python train.py --train_examples=195000 --crop_scale_min=1 --color_jitter=0.2 --loss="softmax" --adamw_weight_decay_other_params=0.01
Rows from block 3 of the text encoder, named by matrix and row number. Rows with one number belong to one neuron. Each number is 128 + 24 x the weight over its row's rms, rounded and kept within 0 to 255. All counts start at 0. Numbers have three digits each. After the name is the row's rms in percent of the matrix's.
# fc1: MLP up (text_encoder.blocks.3.mlp.fc1.weight, 1152x384), inputs 128-255
# fc2: MLP down (text_encoder.blocks.3.mlp.fc2.weight, 384x1152, transposed), outputs 128-255
fc1.846 056:111136120189106121139162145119110155151120125103151123136123080179125139097166175158100141128144135145159125137122152119112122123122095160154127108119149133106153126159070170113086123171121137117108106115102108126158153126108141124149114140133100155123105080094091101162096107141134176150138162149116124109127118152081134154134113171138195162111109093117114121148100137112085101118103
fc1.847 050:107074122153088160167111095104143127134101172121138172129112102141145135103095105123177078137095102155124070156174102060147105150150122164126102127127171179094162143128140132119106118140165112132154088130163085123116104120114112165102156122160159126082160135160109095126115149162117105120127126149120156130156111151115113123102121129114146126102123099143164125136078108144159102098156
fc1.848 046:185098125159123162119166086125166147159138160149101148142145154128121115140171126166089134119135068158091132126147159133151144140122116163091139128124092097147105130121133100116130134152102122141135088162072125130149156166140117124118112125131097159140069161110104137140104154109105130095076133156158146092113118107115096087190103069167151140183109098098136154114112154119084116181120
fc1.849 023:146091140176128079126102144123128162146126139146134175142133143094090117133134066098135135118131097130123112144150149086125116125098131147164092101083127135128168127100102146120102128183109130141178120131132145150084090096125153083125074144150162131171133142160146132128148121114164149056120103129123141153147100166147139129130117136112130132127127155178145172131121130101191160159092
fc1.850 031:106121131122120144169150169115100157133130132160134096157116167129142109121137168134098133130119122117146106152117136175123089140134114117156135124143131105114137085159105090143079100132117086127108135115117126160110132131083097164165124142109133079137097130081106153156171124160162139103050142124145114130158140114121143163131120130122128133136136093153137112108114183136162101147119
fc1.851 044:139147131064135145089147131084145125134190114139153153168165097146115148120193110126126105122125153095097121130078154161111157118153140140165091154168169089124139158123199132123112111139130140125140148121149136115122139104147156145113098130076152135171136144126119122097073104154126075106111129163113130131113130132117132159170165140105111144144100141166133116153163145100134142143105
fc1.852 027:137143138119139183099150151121141118159092157171147131147125101164140111146173103141094106129124135130136140158110095119141132116143090126149154158119146088108112135160143099137122114142112172144107091106101122106138143131101181094133084079113169104108084175136157127136097100121172147141143140137136141118093132156135100131152140147152158120110146122126103122114122113158133134071135
fc1.853 111:154125117092119093118117120101135138105108134145142114131125158158158109104159114088143122117132179143142118120167115134090100149167101110127121137164137139109146151118139128120138096144142135087148138195077161120153141105114174122089156116146115103060098065143136138149163149129127130128146142168123117118144147143139140067128167087130107141153109109124078162178114135106137185154149
fc1.854 181:127154141142129151138106129168108099111141103160120192116152097145139125115122106141148135141124165157122092148147150118126128134164126152146102138117109134133115125170122167170129049156076159083140119138128111154132163092149141119149079136129109127125130146145096121161120096118105141163136128105117114139146150119155180123122116155099087107102095121134128120126120101101116130108097
fc1.855 058:090110118143153059152123130136134099171128110153129100143108100122126152116113133144142129147112156101131134136129161144128107195123106119154127139084120172113110113107138144109080147145125122170116123129090128146119150101143101182108159128138140147147095119141122140099111149116157095155115145139124158131175116149149101192162131127111129184150116126142143144105117134117098116132141
fc1.856 088:094103126120146105157104143163123132143109141143117105116129148187102129101103139121084122093160142125157169105162130113123117112134131125137138158102163091211126147126096141135109124173123130125136103151091095124117104140126094133139115138082146135127126130143151129108135118151119097120114125111165152117167123143112107122116142081079070126155129133171118117122156060144101174117111
fc2.846 057:127151110129111124122117147122144153159148173175126137142090157132116155129192135120126121113175110138122165162069123116115150088184100106106144110100176144124145122125091166109117141156175108089116132084120133136141120111105117143127116131134143109126110100136147111161106156148111131154162103162117114116111139150130118121105129161139093128108114104116122149137105184147100107102076
fc2.847 044:120176158156131147103079148121132173164122126082139120139131096125155134118136133153134115085150137118154088107122152094109124132132139157138160106102117150093116148119109172146080111124143122132147102123129093116113129140063113112139142101100124160154122158120163130110164130129109126092158113128151078094179160138124118122125125118139117130180148136112140157160077099125142089183135
fc2.848 038:129104120152096116104188157095106143135147140078156153106117129077127165082156160115123126137148139117102137130152150109140118157126137121088145101132102097119099124150141118123105097142104137131168160158133127125113114171150165101113091120099123116130074125134115158167129143073098172105121147165120115134111165136113115119099108105072182098109123099118092141111151110112135125166099
fc2.849 025:146097166094144148095115102102122095128087158102140178118152109171079158149143123108192114136146092198121115129083099115166133132133137099111146159149107107149122107170129085146137118107159144152169156128125126140077087137129121134141108157136130146147127144105084124129157112134132130116147114150147124123116086103095106137083105098108132114128131120116129111120135102130153152146167
fc2.850 028:133160149077123136166124160146176163148109158132117111090103156153136123201104132120118121142151133153158133160149142137139127129132147122072073078132132109094117123143121090141139101113127086119129158150154148109119135124147148099102129120133118145112168127164149121142083162132129111129134104125096152170124105160140116159133142105145141118126116130122127096122155124103095105109115
fc2.851 046:123106119128114099149124138128127140143091168122126119135122146106125124112141155097127157121149108120181104151111109141104138140161121099069067151120133132117113110100145159126117128111130122175101176134130156133132119146106171108173132100120125156140103107129151127152120113130129161131124201150160112155090099115107122113097143140150140144124151076113101160104116084149138132139154
fc2.852 029:073074166152127098135132116108131139148136156168139139083108149098115139118129157143143162135145112137108136126095113088124141129113145117069152166136156103148100165108146121122136145121156090126143131127144125124090124151094131160160096125142131126161146111118151126140131069178122141109138102084097144087157109152158144128130132091154107124144109124095158144134113147152110094188120
fc2.853 120:142161174151136116132146129096141150134128125106094113120132162104140138175108134155102177105147082129168180120087107147167091087099145109092153120123123132113138175186119144131132141138097100109115122097134124137077117111152129155110138133129117091152139122136156125131137134087131133177109132086138118150131153107127123141106143141121100151176117112153105101107097118155110096124134
fc2.854 168:108084125138146059128075138126145098119133156159140166144110194176148109122226121158129118124161130126099130135162135154097111133139148140129078051140165127122129109149058107150129127150093110127173136147128094151152084149107143155110134131096129132132124143129163141139097120125120133102123151129109116124139143130161082096130106100170142109172105149125101087111092150114156162187112
fc2.855 057:119162145116085145094150121126189116144107098148084146126150125157126127135111123113130120142115128133153152132135149133134156141151137147162112086133163117135125142124110116113152119139191118102165157075189117128115108094106149115092094191124121125098171153109131131170143168147116172125126142146188125115112121116085105107133148092136151149125123111109076128105120058181123118144105
fc2.856 094:093080116173146093151131118109119160137093090141125119169155116097120086165090126153143128131168108140110108156119117116094129116122151094149117136166091148176126121109095119152141131131057120135164111120131120120115138150175127135150131115099142128133155147120106105131115152157104175138151125086087139125151096153172181129137084149094149128137118122131126088109172132135098096125094